{
  "dataset": "rendered scenes of toy objects such as cars, trees, mugs and chairs",
  "method": "mae",
  "encoder_mlp_ratio": 3,
  "encoder_head_dim": 32,
  "encoder_qk_norm": false,
  "norm_pix_loss": true,
  "init": "xavier_uniform",
  "residual_init": "none",
  "adamw_lr_other_params": 0.0008,
  "weight_decay": 0.08
}
Rows from block 3 of the encoder, named by matrix and row number. Rows with one number belong to one neuron. Each number is 128 + 32 x the weight over its row's rms, rounded and kept within 0 to 255. All counts start at 0. After the name is the row's rms in percent of the matrix's.
# fc1: MLP up (encoder.blocks.3.mlp.fc1.weight, 1152x384), inputs 192-287
# fc2: MLP down (encoder.blocks.3.mlp.fc2.weight, 384x1152, transposed), outputs 192-287
fc1.364 108 [106 151 153  81 180 127  96 171 126 140 100 124 159 132 108 105 150  91  87  72 136  72  82 167 126  84 155 123 187 159 130 114 190 139 116 128 147 106 156  97 184 215  93 105  93 107 112  77 192 174 105 121  81  91  59 150 107 117 101 119 121 103 144 123 162 137 129  94 113 117 144 123 100  96 119 156  81 156 150 151 151  42  74 157 145 171 159 120 172 153 118 146 188  76 111 100]
fc2.364 115 [154 107 121 140 133 186 165  93 147 137 126 132  81 159  99 110 135 141 125 102 128 149 155 120 131 129 181 123 155 108 109 179 176 138 138  76  79 162 141 153 123  91 125 175 121 125 141 133 124 141 136  94 103 185 238 142 123 157 130 174 138 148 109 127  86  82 133 154 166 133 134 101 175 148 138 167 131  80 152 113 103 235 161  63 120 114 115 164  80 150 107 120  93 174 118 107]
fc1.365 119 [ 84 111 144  60 131 134 126 125 159 123 137 179 135  79 117  88 104 117 154 129  93 120 132 130 136 138 140 151 129 146 152  86 140 140 130 134  96 129 204 163 175 144 190 125 112 120 105 145 132 135 125 135 141 163 152  72 172 100 108 141 129 152 148 155 103 105 123 143 129 101  70 146  93 182 101 212 119 164 107 168 132  95  79 136  75 107  86  66 192 150  74 170 121 149  72 132]
fc2.365 123 [ 89 129 144 102 118 181  83 128 161 106 123 159 104 139 148 124  80 143 114 116 129  43 162 155  79 138  60 143 150  81  96 131 132 145 103 171 145  92 174 166 101 124 152 164 202 155 140 101 114 136 135 198 146 158 126 173 145 116 106 145  85 172 131 109 220 143 166 115 130  76 170  55 141 129 176 166 149 145 136 121  89 120 107 164 155 114 111 141 166 128  97 127 161 138 178 125]
fc1.366 093 [171 154  73 120 110  94 130 108 127 114 148  94 147 132 163  75 135 120 111 109 123 154 151  82 139  65 129 152  66 126 113 149 100 111 166  61 105  92  81 115 183 174 112  92 117 203 113 167 101 173 155 159 150 108 132 113 144 172  84  82  81 126 191 138 133 101 132 151  96 143 108 130 208 184 136 190 134 119 130 160 127 194 133 125  96 153 168 116 183 139 100 102 141 161 147 105]
fc2.366 082 [136  94 163  80 141 106 124 156 132  61 123 169 104 142 145 141 210  99 162 134 120 124 121 151  92 146 129 135 163 122 130 116 165 128 104 126 130  92 126 182 137 129 108 108 100  63 121  78 121 109 103 103 170  94 139 157 119 145 149  54 135  87 108  94 140 137  75 121 148 114  91 108 138 157 119 103  99 137 111 137 153  91 168 114 151  64 105 123 156 156 132 106 146 147  99 127]
fc1.367 104 [161  76  99  90 130 136  71 131 121 144 100 123 102 122 155  80  72 167 133 183 197 132 152 130 145 168 101 108 157 126 189 141  89 121 132 161 129 114 142 103 198 155 127 147 126 140  94 109  99 148 124 130 105 110 148 185 130 195 176 139  74 106 175 127 143  83 138 114 111 132  96 100  95 137 123  79 103 126 127 106 118 153 174 121  82 125  98 115 181 122 140  75 134  82 150 213]
fc2.367 115 [143 110 134 100 147  94 114 119 123 108 140 131 143 148 151 146 128 153 125 124  97 156 150 143 133  94 109 124  92 135 148 171 165  82 105 131 104 106 110 106  88  81 158 181 133  68 114  84 103 140 148 193 173 150 128 108 160 103  98 117 159 165 163 126  96  97 120 159 144 133  92 128 187 112 129 181 182 153  93 155  77 139  96 120 212  49 133 130 120 106  68 143 124 139 140  77]
fc1.368 105 [101 157 162 112 116  61 165  83  92 110  81 104 105 179 129 171 119 147  72 165 114 156 113 112  97 122  95 100 115 120 133 134 137 114 165 147  97 132 168 152 145 203 184 124  84  81 122 180  81  54 129 117 128 111 154 117 181 109 165 175  80 139 121 115  93 152 101 224  94 148  92 122 138 160 129 114 163 151  61 178  83 172 104 160 114 160 183 126 199 155 111 136 144 155 115 112]
fc2.368 101 [103 136 153 101  92 171 129  74 172  68 146 162 109  78 107 145 114 117 140 132 108 150 122 164 166  95 139  51 143 133  62 124 124 138 129 146  94 100 169 112 137  82 163 100  93 160 180 138  87  90 159 120 107  97 162 150 148 157 168  96 129 154 145 126 151  86 112 153 136 130 124 123 134  90 100 134 131 123 144 110  76 155  94 103  68 139  82 132  96 102  77 157 112 113 141 139]
fc1.369 101 [131 131 171 119 180  71 100 103 114 109 133  99  92 124  97 130  70 103 141 166 114 130 218 133 136 148 137 176 163 145 138 144 116 158 110 174 112 130 150 158 166 175 131 134 133 143 126 120 190 130 138 132 108 138 136 152 143 140  72 133  72 143 103 140 107 141 111 123 161  93 136 163 102  56 181  94 157 123 121  93 124 102 124 148 121 147 113  99 124 135 122 156  93 183 105 145]
fc2.369 098 [102 108 154 157 156 168 121  88 178 134  98 126  98 155 166  97  94 150 153  82  66 132 140 134  93 189  96 159 143 119 147 137 157 128  87 175 135  86 168 127  95 158  64 142 144 164 126 133 100  97 134 105 203 147 145 150 159  87 135 110  89  98 163 205 138 180 180 130  88 112 147 107 105 108 145 111 133 159 127 114 119 145 129 140 112  91 126 125 173 121 165 107 115  97 154 148]
fc1.370 123 [108 113 118 113 157 149 169 131  99 168  80 141 179 137 124 106 142 140 106 136  77 140 108 150  64 168 122 124 149 107 161  77 111 167 125 124  91 102 202 171  91 159 192 132 101 119 143 134  98 154 153 119 125 121 104 117 150 108 128 129 104  68 116 115 153 133 113 145 124 128 132 156 144 135 154  80 150 121 164 136  75 125 153 106 153 139 168  92  71 165  97 170  54 169  82 122]
fc2.370 144 [124  72 132 124 142 129 122 129 135  95 137 108 101 119 105 179 152 131 164 111 192 143  89 186 158 142 138 173  84 107  95 147 113 113 149 121 106  94 137 118 152 166 100 113  64 116 122 160 119 139 133 155 114 112  84 160 127  92 136 170 121 156 117  76 117  96 121 104 171 101 120 156 128 107 145 176  80  88 127 169  76 181  98 120 134 109 107 166 171 106 165 112 170 131 173 136]
fc1.371 089 [150 102 147  92  87 114 114 140 128 112  74 117 142  99 143 184 108 143 118 159  90 135  77  68  79 104 183 158 120 173 158  65 133  85 139  94 119 114 133 137 191 125  98 179 119 132 130 157 170 141 128 128 154  97 128 125  92 148 118 146  58 135 100 135  90 161  84 133 108 108 135 174 136 145  63 127 172 122  39 101 151 100 156 147  76 110 118  80 126 148 121 206  99 140 123 133]
fc2.371 091 [129 100  41 140 174 196 108 164 117 105 135 183  63 104 135 119 110 149 154 169 153 125 108 130 164  86 136 140  95 159 157 100 169 139 108 130 128 103 110 149  89 194 156  93 148 164 112  98 144 131 131 154 147 119 125  95  90 149  87  93 139 172 146 206 170  98 147 102 144  93 125 115 130 138 149 120 139 163 150 133 118 117  94 152 153 176 169 125 130 142 174 127 187 121 133 145]
fc1.372 097 [ 85  64 168 138  96 120 156 160  91 168 147 129  69 237 170 101 104 138 173 103 110 169  52 130  84 163  68 109 122 110  61 154 170  84 131 128 118 161 104 121 118 115 112 139  93 122 155 153 114 194 137 153 103 171 190 141  87  84 148 136 120 185 123 162 106 154 119 181 106  94 131 147 113  93 150 175 133 135 146 148  79 122 141 131 146 141 167 107 118 107 106 118  99 216 118 171]
fc2.372 099 [157 153 126 157 137  98 107 111 143  96  71 139 150 140 123 143 131 111  77 121 159 130 137 167 115  97 139 142 148  97 153 152 168 164  99 120 153 103 122  86 142  71 134 147 159 108  83 130  95  86 158 110 149 157 105  92 142 189 161 110 146 123  87 157 161 104  32 173 107 104 127 141  81 150 133 122 170  74 130  77 167  80 135 202 125 140 133 133 142 152 151 120 125  61 104 180]
fc1.373 109 [119 136  96 116 149 169 143 104 168 153 102 106 132  83 124 148 156 115 100 147 170 120  90 158 140 129  52 117 139 180 120 127 126 139 119 179 126  93 114 147 144 111 123 115 142 158 165 113 120 104 121 135 106 114 145 145 151 143 142 126 106 218 133 136  39 113  64 139 148 115 126 162 141 108 118 143 109 171  86 120  98  58 160 148 170  99  62  72 144 159  62 101 139 129 102  83]
fc2.373 118 [133 161 203 148  86  49 135 128 115 105 111 145 119 111 137 160 132 158 146 115  62 144 144  60 163 178 134 130 171  97 133 139 128 109 143 147 154 120 153 166  93 121 103 136 123 114 136  90 147 161 173 151 111 137 103 143 113 139 134 129 146 125  73 156 126 171 157 107 110  97 138 126  97  25 150  97 138 127 156 135  73 121 111 121 141 169 155 156 125  75  96 134  91 139 132  79]
fc1.374 093 [115  54 135 149 227  56 127  82 173 166 164 109  27 160 192 124 119 127 136 101 194  85  80  74 123  41  71 115 155  71  99 112 109 192  91 131  53 140 185 159 115 134 129 168 102 116 135 111 124 141 121  92 128 178  82  80 101 128 122 165  74 146 134  95 107 114 145  83 126 198 129 128 140 125 147 142  91 129  98 117 108 156 196  76 134 194 138 160 123 120 134 144 156 131  96 193]
fc2.374 089 [123 146 125  96 152 138  87 156  84 169  92  84 201 154 166 180 133 120 140 140  96 134 172 164 100 183  93 109 148 161 135 127 110 127 113 164 165 148 123 107 104 119 154 112 163 157 167  89 104 134  99 149 194 109 164 142 108 124 117 142 203 146  92 133  85  98 153 187  80 128 163 113 145  82 120 122 155 115  89 102 143  90  60 200 133  69 139 143  75 161  88  91 129 145 173 125]
fc1.375 106 [102 179 102 137 110 141  98 146 142 142 101 140 203 137 142 146 112 130 138 123  97  91 134 121 104 163 149 143  96 145 159 174 146 126  89 148 109 118 146 127 139 121 120 141  93 146 103 133 179 219 116  98  53 120  42 200  95 127  91  75 139 131 138 145 107 125 137 139  86 142 161  81 121 101 221 107 137 131 112 115 156  72 170 151 102 180  69  89 165 138 197  84 190 208  86 126]
fc2.375 110 [105  62 173 114 156 118 178 108 177 180 162 180 106  86 116 117 173 146 115 118 129 105 117 182 179 108 150 107 120  51  96 124 133 181  98 173 104 138 189  96 158 136 116  51 153 121 131 158 107  81 149 103 123 125 144 108 123  85 128 138 151 147  79 149  93 121 113 164 151 178 109 109 135 109 106 151 130 222  95  71  52 124  84  94 115 122 181 126 155 179 170 115 161 102 140 169]
fc1.376 085 [132 153 131 144 146 125 142 152 137 145 104 126 133 144 131  93 128  85 108 103 154 144 110 118 112 120 114 180  61 159  90 107 117 123 157 166  91 152 151  79 136 115 106 102 123 108 119 158 170  91 106 139 157 120  83 143 142 122  78 161 138 119 137 148 146  67 143 123 135 101  75 130 152 172  78  77 152 120 125 109  56 185 115 232 155 130  90 112 141 161 134 111 132 112 106  98]
fc2.376 080 [169 114 169  65 148 123 172 141  95 119  93  96 144 129  97 133 166 146 153 159 114 108 134 110 141  80 117 101 117 122 124 135 153 153 107  71 130  86 130 117  96 144 158  93 126  77 108  89 124 136  90  93 118 170 102 136 120 137 177 130 129 119 147  40 199 175 130 147 132  95  86 126 110 133 167 187 101  90  77 154 159 177 162 150 189 146  91 100 126 114 131 139 179 106 152 160]
fc1.377 087 [146  96 132 155 123 123  89  98 158  97 219 151 123 183 108 132 129 109 134 183 100 162 168 119  81  93 174 130 104 139 146 193 152 115 149  93  87  73 133 119 187 110 114 157 105 114  76 129 159 164  93 132  98 146 173 147 117 109 148 152 110  90 185 150 154 128 172 129 107 115 117 146  85  98  82  93 164 128 120 137 159  69 124 137 154 125 130  74 158  88 132 150  88 106 138 225]
fc2.377 095 [133 100 107  97 100 144 129 116 133 130 134 134  87  82 137 122 139 145 101 138  87 166 119  83 156  91  89  99 132 146  98 148 151 142 164 156 100 193 128  93  92 122  74  99 126  62  86 131 154 140 117 151 114 138  73 129 151 117  64 121 200  98  77 118 108 143  96 138 120  96  91 110 192 122 131 194 159 168  68  79 146 131  99  91 136 169  90 165  71  93 156  54 173 135  88 123]
fc1.378 093 [ 96 148  72 101 146 176 148 137 184 149 159 138 132  70 108 165 102 111 128 121 135 182 116 118 158  67 159  95 143 140 116  88 145 174 161  68  95  89 177 113 108 155  83 139 117 134 121 107 126 164 157 196 110 119 182 148 134 104  58  74 130 151  91 155 123 105 137 143 114  47 144 133 150 173  97 194 130 213 196 124 138 133  74 113 121 125 100  91  82  98 229  62  95 136  72 100]
fc2.378 088 [210  83 169  87 111  90 133 150 100 129 110 132 162 137 169 144 172 162 142 124 113  73 133 198 123 168 119 126 124 142 178 125 121 175  84 137  93  89  90  80 118 119 165 126 138 106 144 142  75 125 110  99 122 139  47 145  35 105 127 158 144 122 123  84  90 138 135 110 176 183 113 141 118 132 140  95  78 109  76 119 136  63 145 134 158 139 109 124 102 136  63 163 116  87 212 165]
fc1.379 084 [143  94 162 156 120 139 153 138 112 129 138 167 161 128 181 141 175 120 151 113 131 104 127 128 144 170 143 121  74 211 146 149 130 137  55 109  92 118 158 110  96  98 118 161 126 139 149 131 126 128 113 179  14 127  94  95 157 171 115 116  91 130 151 128 102 186 114 130 161 134 114 131  84  82 131  81 133 112 124 141  94 167 151  83 102 139  98 116  93 121 127  84 165 131 158 115]
fc2.379 087 [188 122 115 135 127 100 121 159 155 100 131 121 136 150  74 139  91 176 103 132 100 118 160 145 127 143 122 135 123  35 121 159  94 153 130 129 127 126  73 149 180 120  83 118 128  87 122 175 153 113  94 138 177 188 140 157 151 133 134 101 163  95 181  83  84 101 143 170 153 165 155 133 113 155 172 147  62 102 181 156 163 109 145 154 159  93 160 126 136 135 132 149 103 106 152  96]
fc1.380 099 [ 72 106 146 135 126 175 126 168  68 150 162 155 151 166  86 123 129 104 107 125 138 150 111 118 112 106 144 174  85 188  78 102 164 126 130 139 143 137  56 129  88 110 142 125 154 126 132 127  71 134 114  92  83 176 137 125 174 133 124 108 152 159 155 111 156  73  58 111 174 183 149  82 127 158 117  84 192 106  72 106 117 149 149  62 106 132 112 126 180 146 131 108 104 149 154 110]
fc2.380 109 [159 156 138 110 122 111 139 141 120  97  87 163 130 129 139 165 125 171 129 132  66 102  93 116 105 156 151 141 139  87 123 107 108  72 170  89 107 114 135 117 139  82  87 179 182 116 163 143 145 138 117 113 133 154  58 141 146  96  87 137 131 143 170 121 149 113 159 133  47  92 134 125 107 135 133  90  99 143 191 171 214 117 126 122 115  95 154 111 101 140 108 160 133 136 124 124]
fc1.381 093 [ 92 135  71 133 118 150 118 133 109 130 126 125 123 180 113 123  79 139 107 163 164 193  62 146 172 105 118 122 140 150 117 104  90 111 133 119 117 140 139 167 108 132  32 124 131 165 133 183 155 152 163 130  44 139 117 144 131 101 150  85 135 148  81 135 107 134 199 150 163 104 142 110 131 165 171  72 104 101 163 220 150 101 100 120 137  99 187 107 144 163 117 147 111 109 115 162]
fc2.381 088 [106 146 109  68  78 112 123 144 108 150 133  77 129 123 132  86 125 100 152 108 142 166 149  87 107  82 127  99  91 126 145 138 189 139 110 179 181 129  77 189 129 128 169 110  88 122 113 109 116 145 104 120 122 177 123 159 112 194 115 140 110  72 144 176 164 113 110  82  90  55 181 144 109 101  74 132 150 170 159 117  69 124 164 158 108 112 107 120 112 127 162 160 157 130 103  52]
fc1.382 147 [131 150  94  77 116 122 119 184 155 100 130 157 137 151 141  80 109 123 102 191 148 218 121 152 108 157 140  73 103 116 128 108  61  80  98 212 120 112 104 135 166 169  86  76 166 186 139 132 105 130 154 115 183 122  77 119 120 148 146  81 128 100 145  59 179 172  94 113 101 137 140 149 116 115 170 117 177  96  93 153 130 134 168 132  99 133 124 170  79 166 104 140 105 116 166 155]
fc2.382 137 [111  95 149 178  65 121 137 177 156 123 168 118  95 119 139 169 125 140 138  88 134  66 135 145 167  99  81 103  83  51  95 138 146 150  97 148  72 130  95 161 163 127 127 136 124 113 119 143 110 147 131 143 149 163 194  65  79  81 169 142 140 113  88  46 128 128 161 121 100 116  91  54 107 180 125 113 113 171  90  78 124  65 168 147 181 185 133 108 116 164  79 210 127 144 167 124]
fc1.383 106 [142 105 108 150 208 133 126 109 125  97 147 109 160  96 109 151  91 105 126 103 135 170 154 130 134 143 127 168 106 161 122 177 131 101 128 116 144 110 103 108  68 101 151 140 106 123  90  94 158 159  65  99  92 102  58 126 149  69 143  68 127 180 115 146 139 179 131 137 105 141  72 126 144 147  88  82 122 141  80 136 107 148 152 123  85 111 177 147 148 155 175  91 143 140 107 118]
fc2.383 107 [ 93 151  79 113  93  64 180 179  95 122  96 112 117 122 114  80 125 150 172 190 177 133 134 100 123 129 163  91  98  70 144 147 135 113 108 111 107 154 177 212 157 102 125 127 120  36  94 131 148 114 139 161 108 168 143 105  97 172 182 128 135 184 144 120 209  60 103  79 139 129 117 125 108 107 152 133 105 166 155 173 104 146 138 147 169  91 114 134  71 137 129 105 122 123 129  78]
fc1.384 099 [139 159 145 161 123 161  74 127 120 119 126  89 190  56 139 177 110 146 166 122  86 141 171 128 108  52 147 148  91 155 190 182 160 123 138 122  88 148  95  97 157 182 172 122 129 149 153  86 121  82 122 104 141 102 169 131 121 145 102  72 131 147  92 125 102 119 144 162 174 129 102 134 184 147 171 124 157  80 128 125 207 141 149 159 120 121  65 175 179 162 117 215  80 147 124 166]
fc2.384 096 [121 106  66  98 172 117 154 114  79 148 113 126 176 102 133 117 150  80 133 127 133 131 157 164 175 160  95 127 182  52 128 104 110 149 137 104 148 115 140 183 168  89 123 144 117 144 124 117 140 104 140 103 155 152 107 153 150 114  94 120 152 117 201 109 107 146 169 121 134 143 121 169 168 119 147 115 123 120 175  75  71 168 205 183  97 110 111 139 139  83 128  76 129 134 123 136]
fc1.385 113 [ 71 134 140 104 114 128 134 130 192 125 113 168 166 130 191 140 125 181 201 150 101 137  88 120 135 144 169 171 121 156 151 138 130 101 133  82 166 121 159 115 149  86  69 140 154 149 152 106  84 125 117 103 155 159  85 142 138 129  55 156 103 131 141 112  73 179 131  20 115 111 127 161  80 124 154 134 179  68 109  90 154  25 103 122 116 119  82 133  86 165 132 141 141 180 130 140]
fc2.385 107 [ 66 143  97 115 141 170 100  78 135 121 134 154  96 162 139 154 151  78 151 123 148  99 131  82 121  96 105 135 101 136 161  85  79  98 127 118 118 160 130 121 122 119 102  79 136 156 128 102  88 102 137 133 128 179 106  83 146 116 116 115 127 134 159 166 160  77 112 156 107 125 150  99  74 102 128 129 109 135 164  72 165 139 105 142 159 135  68 159 167 143 170 120 148 148 144 124]
fc1.386 092 [134 226 143  57 161 145 127 114 143  81  69 181  94 141  17 121  58 122 121 161 148 112  55 155 188  79  79 150 121 146 125 136 142 113 179 155 103 143 141 100 179 126 137 110 131  78 191 131 178 163 105  93  95 131  89 129 173 169 119 139  91 151  96  85 138 182  59  64 111  78 120 112 163 142 132 153 137 109 177 118 113 125 144 141 169 125 134 119 121  94  83 135 170 151 154 105]
fc2.386 103 [105 149  87 141 111  77  76 145 141  97 166 118 106 212 147 153 146 144 127 148 141 124 147 102 133 115 133 133 122 128 147 103 145 156 124 108 130 131 133 100  84 113  78 159 113 133 135 176  41 105 166 159 152 162 146 155  86 135 105 119 144 132 111 159 133 109 149  38  67 113 126  83 111 222 165 185 110 112 159 129 104 176  76  88  94 138 120  71  95 179 129 127 138 163 137 160]
fc1.387 064 [150 113 170 135 129 193 100 144 115 127 145 115 105  97 100 140  63 122  97 111 116 176 119  98 131 137 160 138 155 130  99 146 124 119 151 116 107 143 127  88 127 132 116 131 126  92 108 111 168 153 112 128 124 122 142 177 119 169  74 126  63 124 109  95 115 130 143 129  30 145  78 122  72 161 171 141 119  86 187 101 122  96 125  85 142 148 108 155 148  78 108 134 138 111 158  56]
fc2.387 062 [101 123 103 150  48  53 131 115 143 122 145 156 203  64 139 158 178 150 146  89  86 131 182  92 134  99 157  98 110 114 146 152 132  89 153 121 131 163 102  87 110 176 127 139 127 167 147 145  83 117 164 149 143  86 170  86 126 114  99 163 127 119  83  98 113 156 138 123 214 135 199 127 174  92 100  97 152 174  95 110 134  75 112 116 131 124 169 139 121 122 122 120  60 114 158 165]
fc1.388 101 [ 69 137  89 138 146 179 147 126  79  90  92  93 106  81  84 151 104 125 160 199  97 209 126 114  62 171 171 115 125 110 100 160 117 153 146 145  53  91 128 155 108 126 157 174 147 133 123 175 107 136 128 133 131 160  83 164 158 141 154  78 157 183 130 159 131 148 130 174 165 140 149 123 139 101 128 140 104 194  95 124 113 149 132 139  73 143  70 184 118 153 152 133 135 113 184 112]
fc2.388 094 [139  92 102 191 109  73 115  97 185 108 166 198 143 120 101  72 170 137 150 126 161  93 142 138 181 145 118 133 129  99  96 105 132 122 103 158 135 170 109 135 115 144 131  99 127 167 152 120 150 153  85 164 133 107 141 115 135 108 120 192 156 101 164 142  57  83 139  89 113 132 152  79  93  97 149 149 119  44 141 111 110  68  95 177 179 127 127 141 178 134 115 152  86 143  79 168]
fc1.389 100 [181 114 101 145 127 102 112  81 129 166 161 120 118 126 132  99 136 125 139 118  65 153  71 133 149 179  90 126 161 128 119 147 160 101 152 180 159  93  81 171  84 137 140 108 183 117 175 114 128 140 133 115 174 129 149 147 157  91 103  76 140 157 143 179 142 112  51  54 175 179 114  91 137 137 161 127 127 146  71 122 110 120 170 127 138 149  98 141 161 126 130 121 132  72  89 156]
fc2.389 101 [138 164 121  66  81 124 174 156 162 130 121 134 126 117  86 148 123 133  96  92 183  61 149 165 154 102 149  53 118  91 106 133 140 124 119 109  93 102 190 125 119 120  90 182  72 195  97  90 142  99 128 144 106 177  82 158  78 164  88 158 137  91 129  82 138 175 132 130 144  86 142 156 139 127  70 160 108 109 152  88  93 154 133 141  97 109 184 161 111  99 211 131 174 204 125 135]
fc1.390 096 [119 115 145  72 123 106 191 173 143  64 116 120 109 140 141 135  67 121 141 153  98 149  74  70 124  55 141 159 104 157 129 163 143  85 191 154 103 104 140 130 164  84 133 125 190 162 167 108 123 157 127 116  87 107 147  87 114 146  76  94  90 135 168  86 101  38 133 144 157  59 136 105 182 185  57 165  99 128 133 115 163 136 100  91 153 132 135  87 123 131 101  99 128 169 149 149]
fc2.390 099 [122 104 102 161 120 190 139 114  70 175 177 150  86 171 161 111 152 116 176  89  79 142 131 168 193  81 135  89 146 120 133 105 135 160 125 150 122 165 140 107 112 160 203  80  83 154  91  73 123 126  84 175 157  94 164 106  97 138  43 151 171  65  87 119 153 145 125 135 101 144 150 161 107 145 158 103  99 156 155 136 137  78 110 183 105 100 129 119 172 146 113 116 120 140 153 145]
fc1.391 089 [ 48 172 117  81 106 110 184 166 179 110  83 131 116 126 103 130 148 101 178 162 119 112 100  98  93 108 135 185  54 119 148 112 142 121  46 137 168 115 192  90 134 178  89 115 100 133 158 142 139 154 121 135  90  90 148 173 127 152  88 134  95  87 174  92 110 162 128 127 170  67 215 125 124 130 118 165 112 132  73 135 119 179 120 157 117  98 163 175 124 133 137 121  49 103  96 192]
fc2.391 084 [166 162 127 136  90 146  77 121 152 106  64 157 112  56 168 122 126 108  74 103 133 165 153 139 113 144  90 102 179 157 135 124 141 118 163  99 153 141  86 130 119 112 151 110 185 133 147 123  95 164  90  95 121 128 105 147 147 153  91 133  99 128 144 130 136  37 116 151 106 182 143 156 143 129 147 159 191 129 157 155 205 127 146 147 149 164  74 110 110  80 102 122 190 151 138 102]
fc1.392 097 [129 135 179 107 167 147 117 123 217 106 126 187 174 107 143  95  92 161 121  81 148  82 102  98 132 180  95  88 180 131 144 171 156  97 129 153 154 126 129 170 166  72 126 170 139 178 101 170 122 148 183 141  93 153 185 124 121  91 104 136 129 106 159 130 135 119 153 116 130  80 108 106 144 136 114 110 185 125 153 116 155 152 181 101 123 177 101 119 131  67 114 108 158 114 166 172]
fc2.392 104 [157  69 174 129 110 129 120 149  86 146 117 191 146 128 110 134 164 134 140  92 171  81 126 118 206 137 126 127  77 119 114 182  76 147 189 156  90 129 107 119 102  96 143 176  74  99 108 122 122 100 160 189 196 140 116 121 112 137 139 132 120 115 154 100  47 109 134 195 119 163 138  75 168  81  97 137 191  42  99 150 117 101 166 106 191  62 149 152  94 149 114 109  97 217  61 169]
fc1.393 112 [168 197 116 155 135 143 127 118 168 116 145 183  88 113 148 125 102 138  56 112 149 107 141 110  83 152 150 107 160 102 155 117 106 177  51 212 140 161 108 187 133 126 103 113 147 131  94 162  89  88 183 102 172 150 155 161 103 102  76 153 108 175 118  88 101 155  70 158 132 149 149 117 180 153 165 134 152 174  91 121 123 101 201 128 142  80  81 100 117 158  86 111 184 113 147  90]
fc2.393 106 [110 149 166 162 102 102 173 105 165 163 128 136  85 106  98 140 130 113 114 109  88 119 151 129 164 143 146 134 146 124 177 116  83 186 118 164 104  87 147 168 189 100 115 156 146 109 133 126 175  82 148 107 153 168 170 143  64 103 173 206 193 120  75 152 144 140 151  78 124 183 140 129  91 139  89 104 119 136 162  98 179 111 127 146 203 140 112 141 150 158 150 135 128 145 131 114]
fc1.394 073 [136  79  47 150 164  81 155 121 162 129 157 111 140 141 191 173 156 136 131  97 145  86 129  90 176 111 131 139 182 133 129 101 182 143 114  76 118 114 148 135  88 188  89 122 140 129 136 120 105 108 231  56 105 219 146 125 124 211 116 132 142 123 149 101 103 131 127 133  89 100 166 107 154  71 171 143 144 116  71 120 148 125 126 116 139 183 123 132 105 101  87 132 151 144 169 121]
fc2.394 065 [ 98 162 127  83 127  90 111 148 101 163 205 121 106 193 116  59 161 145 137  79  99  91 208 155  76 184 114  96 183 117 161 101 140 118 119 133  68 116 177 126 131 132 186 129 133 181 121 107 164 150 132 142 121 152 163 144 103  87 138 181 128 132 124 159 146 104 137 147 126 139 157  74 110  91 121 189 219 180 171 133 138 118  27 137 156 102 131 119 213 176 101  96 129 131 147 114]
fc1.395 080 [130  96 125 165  86 141 124 103 161 101 132 104 116 110 161 139 114 124 158 116 132 121 111 138 104  93  64 143 156 116 135  91 129  96 102 161 130 123 126 141 140 105  86 137 150 116 105 155 188 113 143 163  63 133 188 144 111 111 150 109 108 101 115 173 148  79 131  89 114 137  99  98 152 178 149 114 152 135 109 153  82  91 145 174 109 102 172 111 109 108 200 158 156 174 114 124]
fc2.395 083 [167 117  80  77 118 139 125 189 136 134 173  99 140 158 106 107 120 134 120 173 154 107  63 116 135 127 170 138  92 161 166 129 122 100 128 131 138 166  90 110 143 150 155  81 138 128 122 111  95 135 107 174 147 143 113 141 138 156  97  89  94 173 130 156  80 136  86 152 180 154 163  96 174 176 187 116 133 134 155  74 134 124 111 147 114 133 111 108 121 142  89 139 101 157 132  70]
fc1.396 118 [129  94 135 155 101 116 150 180  89 138  98 165 114 170 123 167 141 110 113 116 155 132 181 131 156  70 155 121 171 154 112 129 111 170 134 112 138  78 177 164 174 130 136 197 166  86 190 143 108 140 107 143 108  93 127  91 145 176 166 164 163 126 111 130 138 141  85 155 129 171 147 119 121 139 162 101 144  98 107 117 141 169  89 147  87 136 119 128  85 179 115 119  75 132 169 156]
fc2.396 137 [137 160 161  73 100 115 142  77 145 180 128  66 124 133 149  68 164 210 139 144  74  94  81 133  83 159 122 146 107 164  96  73  72 138 176  84 160  92  98 120 110 124 119 145 136 135 131 149  99 151 125 140 121 119 139 163 184 159 122  45 114  88 116  76 138 138 132 165 183 134  94  79 133 152 107 146 116 157 156 149 103 148 197 158 193  68 114 131 146 163  82 134 142 115 116 110]
fc1.397 122 [ 84 171 160  78 117 151 143 130 137 123  77 100 118 148 134 181 101 106  35 117 152 102  77 153 137 143  93 165 164  92  74 140 115 143 154 117  95 144  77  96 111 123  86 105 110  42 131 112 129 119 122 143 141  93 123 174 145  96 174 125 157 130 112 163 122 112 131 128  99 188 171  86 108 130 111 120 169 117 132 185 119 122 145 166 108 142 168  86 155 139 168 121 131  98  91 107]
fc2.397 141 [ 89  87 126  79 116 169 106 108 122 147 110  76 127  94 138 141 133  88 107 174 179 151 134 139 112 161  59  88 152  91 111 136 112 116 149  76 126 113 117 109 134 109 107 143 114 150 137 124 184 134 116 202 121  73 187  90 170 121 150 147  75 161 135 136  89  97 123 120 171 130 164 126 148 173 157 118 169 112  96 159 104 108 174  96 198 131 130 119 119 158  98 121 165 150 134  98]
fc1.398 098 [146 123 103 129 165 123 106 191 121 142 100  89 110 184 123  50 113 180 132 114 190  78 163  97  68 165  69 180  98  76 156  88 152 135 135 154 167 105 116 160 127 137 129 144 142  78 106  63 133 163 117 141 126 179 144 107 118 154 147  96 102  93 119 138 133  94 167  98 126  59 164  66  86  72 121 221 109 137 103 115  74 125 118  88 161  98 106 120 172  93 142 109 165 114 135 187]
fc2.398 101 [106  94 109 157 148 126 118 129 132 130  86  99 141 144 149 110 103 167 140 116 131 167 149 197 128 152 118 121 138 166 139 156 111  94  40 161 133  98 150 160 155  70 222 125  80 134 125 153 135 131 180 163 149 154 167  96 141  89 161 184 135 200  97 132 170 107 150 157  91 142 166 119 138 175  86 142 139 135  92 138 164  89 111 122 183  92 121 113 135 114 133 119 113  87 162 170]
fc1.399 100 [132  87  52 114 118 222 104  91 154 108 123 141 138 128 120 176 120 133  58 137 121  97  58 155 164 116 151 176 146 166 128 123 141 162 155 114 164 158 152  60 156 171 123  55 140 131  75 106 121 151 109 161 108 116 108 192 153 104 118 129  94 106 139 143  99 167  68 151 126 114  73  92 107 133 140 136 117 138 142 185 130  92  90  86 124 140 141 190 138 115  71  94 167 125 156 164]
fc2.399 118 [175 179 126 129 145 107 105 141  76 192 123 153  97 134 102  93 172  54 115 149 172 134 166 104 109  98 177  39 138  93 149 135 147 147 111 136 134 110 124 157 144  94 144 158 160 118 126 131 214  83 170  84  97  68 160  97 129 132 154 118 136 138 104 135  75 166  94 117 122 122 131 140 161 136 155 108 151 136  80 142 126 116 145 119 109 150  41 136  30 111  99  79  78 109 162  94]